{
  "arch": "transformer_decoder",
  "model": "autoregressive pixel model",
  "levels_per_channel": 4,
  "mlp_ratio": 6,
  "fused_qkv": true,
  "bias": "all",
  "qk_norm": false,
  "parallel_block": false,
  "positions": "sincos",
  "tie_embeddings": true,
  "init": "torch_default",
  "epochs": 4.1
}
Rows from block 4 of a small autoregressive pixel model, named by matrix and row number. Rows with one number belong to one neuron. Each number is 128 + 32 x the weight over its row's rms, rounded and kept within 0 to 255. All counts start at 0.
Before each neuron's rows are labels from the 100 images, of 14976, where the neuron reaches its highest value: "top examples" is what is common among them. Only what is clearly more common there than usual is listed. The data: cartoon faces.
# fc1: MLP up (model.blocks.4.mlp.fc1.weight, 1152x192), inputs 96-191
# fc2: MLP down (model.blocks.4.mlp.fc2.weight, 192x1152, transposed), outputs 96-191

top examples: green hair; blue face; long hair
fc1.477 [156  82 117 134  87 165 148 141 111 139 144 121 119 147 157  97  99 128 162 113 189 118 151 122  80 139 120 147 166 146 125 187 116 121  67 130 151 197 132  78  41 138 117 109 137 168  80 168 189  94 132 165 142 145  88  68 134  86  94 102 114 123 151 116 116 125 107 133 191 145  78 188 147 150 106 120 146  77 140  90 145 100 112  70 105 107 135 121 123 131 131  79 142  94 136 173]
fc2.477 [ 80 102 154 113 180  81 156 129 152 106 174 102 187  77 117  76 124 102 178 175 154 142 140 123 155 110 158 146 168 146  87  68  97 140 107  97  83 119 169  96 115 165  90 113 102  67 169 160 128  58  51 107  78 142 135 183 129 128 116 144 167  49 107 171  95 159 148 117 148  78 116  76  97 168 161 131 134 122 122 119  86 100 152 180 152 121 126 112 100 146  98 111 135 131 117  70]

top examples: yellow hair; blue face; top hat
fc1.659 [145 132 142 145 121 121 135  84 118 160 138 162 114 136 120 135 142 114 111 134  59  71 158 164 131 114 111  98 139 139 113 130 143 141  85 168 160 149  87 128 155 136  87  78 174 127 145  68 114 145 125 149 179  64 163  90 139 150 111 138  88 170 139 130 111 126 145  99 170  87 128 158  63 143 127 111  74 194 139 144  70 127 150  86  81 129  92 124  76 112 135 148 137 123 116 108]
fc2.659 [102 143 156 117 115  99 120 196 170 158 128 158 128 133 166  72 211  85 113 152 121 133  96 115 100 140 178 126 137 112 118 194 114 132 192  88 125 115 138  64 130 106 124 125 136  89 130 150 154 141 131 144  66 143 160 159 145  89 117  86 134  86 111 179  84  78 136 172  80 142 118 107 122 125 133 129 170  98 147 137 133 160 146 130 159 118 117 147 181 113 112  78 152 154  71  95]

top examples: a mohawk
fc1.137 [106  92 122  89 168 134 143 135  95 131 180 143 178 154 167 100  98 119 151 144 172 133  86 101 120 141 124 116 176 100  88 162 146 132 117  82  81  94  59 174 100  62 153 127 130  94 130 143 114  89  52 116 158 113  83 135 143 133 135  81 105 117 200 128  96 185  89 180 103 112 167 138 123 138 156 122 110  85 153 114 143 105 110 129 149 101 155 199 139 143 191 134 174 124 163 107]
fc2.137 [130 144 134  91 177 165 161 131 139 156 174 156 101 109 114 120 157 134 131  99  96 157 139 168 117 131  89 130 121 176 175 168 134 164 112 125 165 176 138 107 171 167 113 157 106 103 201 143 145 150 115 114 174 105  79 117 145  80 103  81 146 147  91 232 140 115 147 138 123 113 108 124 126 149 127 128 178 152  86 162  86 162 140  52 102 151 173 106 119  96 110 119 149 127  72 134]

top examples: green hair; pink face; a mohawk
fc1.718 [151  63 128 156 155 108 156 125 203 145 115 128  96  86 169  99 146 112  76 140 126 109  80 159 123 151 139 111 114 121 135 117 103 179 116  64 128 181 135 198 162 105 132 164 128 173 116 109 133 110 128  96 160 111 172 121 108 131 174  69 105 127 158 138 202 125 107 131 156 116 125 133 145 137 218  80  99 111  94 147  99  63 153 139 127  44 149 112 111 122 126 110 130 151 154 171]
fc2.718 [ 94 141 106 185 131 141 103 103  99  87  96 165 154 179 119 131 127 122 132 141 147 166 146 121 164 103 119 118 160 125 158 151 158  50  66 144 125 222 149 131 156  77 102 135  75 119 134 116 104 178 152 129 166 118 192 108 150 124 137 121 118 123 135 142 112 136 162 114 103 190 128 127 171  90  98 178 145 174 159 135 136 171 118 189 151 151 140 134 102  77  86 125 101  91  66 158]

top examples: yellow hair; a mohawk
fc1.347 [114 123 125 166 163 140 123 162 137 162 165 105 181 150 102 109 141 107 120 150  97 143 116 115 189  88 147 109  88 192 154 140 138 163  84 136 123 149  77 138  98  61 116  83 160  27 151 154 183  95 138  77 146 116  77 156 241  96 130 118 162  49 116 172 117 161 110 146 106  93 113 137 110  63  99 108 103 129 128 100  95 119  99 141  95 116  99 132 125 120  68  88 106  97 104  77]
fc2.347 [159  80 113  85 132 222 178  96 145  92 150 139 138 174 149 141 113 151 155 115 199 132 152 130  68 104 139 128 170 158 144 122 132 144 110 126 141 210 199 125  78 174  70 117 159 191 114 161 153 140  90  59  74 100 126 109  73 142 121 111 136  98 109 144 151 117 137 127 152 167 149 103 159 163 150 150 124 131 166 181 156 116  92 132 171 142 132  85 110  95 111 152 126 150 109 100]

top examples: brown hair; sunglasses; orange face
fc1.688 [141 145  91 159 147 112 191 167 103 109 153 106 220  45 206 134 170 133 134 106 128 163 169 138 139 138 126  92 160 139 126 138 135 114 136  83 120  89 114  67 106  96  84 165 193 109 113 161 136 106 142 182 149  75 124 143 103 119 104 134 124 143  75 138 103  96  79 139 136 150 155 159  78 122 130 107 177  95 106 169 113 138 124 127 110 143 143  86 166 117 107 107 139 106 145 129]
fc2.688 [ 74  92 138 123 131 118 141 103 130 117  89 138 107  97 116 107 110 103 133 142  89 124 143 117 155 130 150 138 120 141 117 188 117 119 116 106  67 162  87 140 146 179 175  94 112 127 131 107 125  71 140 126  61 165 158 167 155 163  99 194  90 119 182 196 157 121  96  67 109  75 181  90 109 122 123 161  92 139 142  92 139 126 144 172  78 161  90 137 110 160 161  82 155  83 134 127]

top examples: green hair; pink face; orange face
fc1.504 [184  69 172  99 148 131 132 100 162 116 100 118 135  85 127  59 193 131 121 149 110 118  86 143 119  84 110  78 131 171 167 138  87 181 161 159 108 111 201 169 138 130  51 153 107 141 113 162 110 146  57 116 154 206 118 213 154 129 131 124 130 162 139 113 164 144 157 145 113 142  91 146 116 119 150 149 116 144 168 118 128  89 169 145 119  80 127 204  92 124  96 120 136 115 133 100]
fc2.504 [112 133 144 180 119 129  92  99  92  88 120 116 106 171  93 144 128  79 143 199 119 116 147 138 110 145 156 119 143 162  81  98 128  98 126 172 115  80 151 161 161 149 137 121 128 133 164 156 103 111 159 163  95  95 184 128 101  42 132 120 106 131  97 129 109 125 167  72 183 144 133 134 139 173 126  85 111 123 120 128 127 145 102 146 130 176 119 109  73 127 136 152 164  92  84 138]

top examples: green face; grey hair
fc1.197 [140  84 139 132  84 138 109 173  84 151 134 140 104 131 100 135 162 199 125 159 146 139  81 156 108  74 111  91 106  96 123 150  88 144  75 168  87 126 133  90 142  88 164 146 151 142 143 127  62 149 157 167 160 161  86 142 166 140 207 188 136 127 131 125 167  93 141 142 108 181 121 102 207 143  99 150 132  74 154 166 135 130 130 172 107  99 120 172  96  93 165 109 123  77 168 123]
fc2.197 [ 86 131  75 100 119 113 128 135 132 178 129 114 159 153 144  89 153 125  81 143  62 185 119 104 130 174 208 140 117  97 104 101 107 134 129 129 142 183 164  73 136  94  94 139 178  72 113  59 141 114 121 145 124 132 162  78  62 129  77  55 129 117 135 148 161 106 151  98 119 166 141 140 161 135  98 144 110 152 152 142 133 125  83 152 103 133 162 110 176 178  96 109 178 115  95 120]

top examples: brown hair; long hair; grey hair
fc1.237 [ 94 162 141 170 108 132 142 149 125 130 130 125  84 146 142  80 121  94 168 102 162 155 244 112 143 189 155 101 141 141 165 115 121 176  94 125 109  99 165 139  87 148  54 100 145  98 108 148 137  93 138 138 108 116 134 118 156 198  97 122 171 134 175  83 114 175 102  86  92 111 175 158  77 119 169 100 188 127 126 102 202 145 114 174 126 171 128 199 141 140  87 108 159 112 167 101]
fc2.237 [131 127 100 133 127 143 137 169 106 137  98 184 116 123 123  98 158 162 166 130 113  85  78 129 135  98 138 118 183 190 144 168 110 134 122  95 107 147 132 161 133 131 119 151 125 110 126 142 158 117 123 143  91 133  94  74 141 140  97 152 149 106 116 159 144 165  98  58 110 139 227 116 121 126  94 152 210 116 147 118 168  23 159 178  86 185 149 132 121  92 109  92 179 111 132 140]

top examples: a mohawk
fc1.190 [ 77  64 136  96 147 109 143 159 168 105 150 143 153 124  32  91 151  65 120 124 112 108  84 181 158 126 116 120 146 173 153  96 118 152 133 134 130 141 135 155 192 156 166 117 185 143 133 104 161 142 145 122 111 143 156 196 125  98 180 110 131  54 161  70 118 126  92  79 140 103 151 164 111 121 107 120 176 127 127 161  93 116 116 128 121 147 178 102 120  98 152 180 128 144 105 127]
fc2.190 [ 88 191  97 142  96 178 100  72 101 166  91 152 147 141 155 125 121  47 207 108 164 111 169  81 123 125 153  69 129 131 104 178 141 177 160  90 151 173  82 111  63 103 110  87 108 103 107 169 154 148 149 101 178  92 127 146 193 156 131 121  98 183 166 175 122 154 133 208 127  84 132 153 129 151 141 139 123  80 155  86 110 152 120  95 133 156 173  96 118 120  90 115  71 104  83 162]

top examples: glasses; orange face
fc1.709 [106 199 117 131 195 158 106 162  95 114 134 117 123  53 129 144 110 119 105  62 114 194 116 164 117 153 145 121 173  98 136  95 120 136 169 115 126 139 143 110  83  72  91 219 129 122  73 174 165 158 125 128  88  84 136 139  87 110  51  97 178 126 150 125 121 170 160 164 134 143 157 134 106 122 152 122 155 134 170  95 148 172 124 140 103  91 132 162 149 129 125 139 155 118 136  71]
fc2.709 [ 85  80  85 133 127 131 171 176 143 138 173 134 102 151 169 167 171 119 114 123 116  89 168 123 140 134 102 166 159 141 123 154 147 113 168 119 119 151 110 118 135 147 148 171 211 146 147 137 100 106 145 175  82 149 144 127 193 159 145  70 174 151 134  66 161 123  46 140 183 135  89  78 154 105 164 125 165 144 105 101  84 108 182  78  86 118 133 136  70 122 141 104 157 170 126 126]

top examples: green face
fc1.616 [129 117 194 170 113  74  60 158  99 122 112  89  94 156  89 126 107  64 126 125 114 146 117 125 105  82 122 179 149 107 149 124 120  73 164 180 135 133 203 150 153 126 108 159 119 133 148 121 141 166 100 161 157  68 129  63 125 164 103 144  98 101 108 182  75 111 113 120  66 104  92 120 167  89 122 145 128 120 176  83  87 133 158  82 129 121 143 141  97 148 112 110 109 128 119  85]
fc2.616 [107 121  62  99 112 149 166 130  97 122 126 136 166 205 180 153  65 138 103 101  95 110 182 114  83 111  89 136 209  87 140 121 127 111 130 241  89 157 148  89 127 163 136 128 136 118  87 165  62 130 130 142 145  82  75 115 123 138 121  92 135 121 130 100 189 137 121  46 113 107 135 151 110 109  71 206 163 149 130 165 141 116 104  77 166  98 119 152 132  95 101 133 129 176 154 124]

top examples: yellow hair
fc1.85 [135 129 155 108 154 133 109  68 145 142 116  86 159 109 112  92 110 139  82  91  95 108 156 161  78 106  78  82 112  88 124 138 123 132  82 161 120 154  79 160 194  75  80 174 150 173 120 135  92 157 151 130 121 114 174  78 107 177 144 152  95  98 129  95 152 112 175 180 138 115 165 108 139 146 175  76 173  92 119 179 142  78 125 116  66 103 124 108 170 119  61 157 131 165 151 100]
fc2.85 [126 161 155 157 157 127 148 185 107 106 133 126 145 117 113  73 126 126  74 124 135 154  94 124 170 125 105 162  40 153  96 158 125 121 114 101 113  83 122 105 121 123 127 156 175  74 160 118 121 182  72 143 142 172 161 103 145 136 136 144 130 125 184 123 112  93 190 150 179  90 126 127 104 113 147 138 188 134  94 119 111  83 134 108 127 163  74 152 110 186 171 121 159 119 143  92]

top examples: green face
fc1.634 [122  87 116 179  88 164 149 116 127 126 149 154 157 150 123 124 148 137  80 148 122 154 101 164  58  98 106  47  94 135 107 175 129 151  88 142 135 108 171  82 131 152 159 169  97 167 126 156 177 200 144 114  95 129  95 170 160  98  81 145  91 132 168 197 103  93 128 193 131  79 188  90 105  85 116  99  90 123 123 117  75 129 128  97 116 151  99 174 103 163 136 109 110 182 112 157]
fc2.634 [129 158  99  86  67  72 150 140 171 162 151 124 126 111 126 127 119 124 163 130 132 131 127 149 140 128 131  88  79 133  92  91 115 138  98 185 122  77 110 119 136 109 158  67  88  86 120 112 144 170 135  80 171 102 144 171 146 169 119 164  98 112 157 122 138 121 155  86 159 134 114 178 121 145 152 116 177  93 129 103 124  73 117 133 132 157 173  91 126 131  94 102 202 158 131 118]

top examples: glasses; yellow hair
fc1.610 [163 187 122 144 154 130 127 155 114 120  78 130 124 119 135  74 135 150  59 163 171 106  96  89 168 117  80  75 109 127 121 161 111 142 144 166 137 151  82 113 111 167 128  84 132 123  95 144 158  96 153 105 135 171 101  84 141 178 103 140 164 139 184 108  83  56 145 116 158 145 162 131 124 112 126 133 145 113  92 141 187 115 139 143 186 132 133 115  80 160 101 126 153  95 124  93]
fc2.610 [ 69 123 168 160 123 105 178  92 159 117 166 101 187 154 110 162  97 102 132 163 117 125  99 184 105 147 141 173 144 135 126 130 139  82  84  89  86 118 151 116 104 128  67 135 123 170 145 121 186 167 145 156 153  94 146 138 123 180 112 114 123 101  95 121 165 149  80 174  89 140 133 115 148 106 119  93 138 198 117  83 135 117 166 176 147 135 136 135 158 177 142 160 150 121 141 130]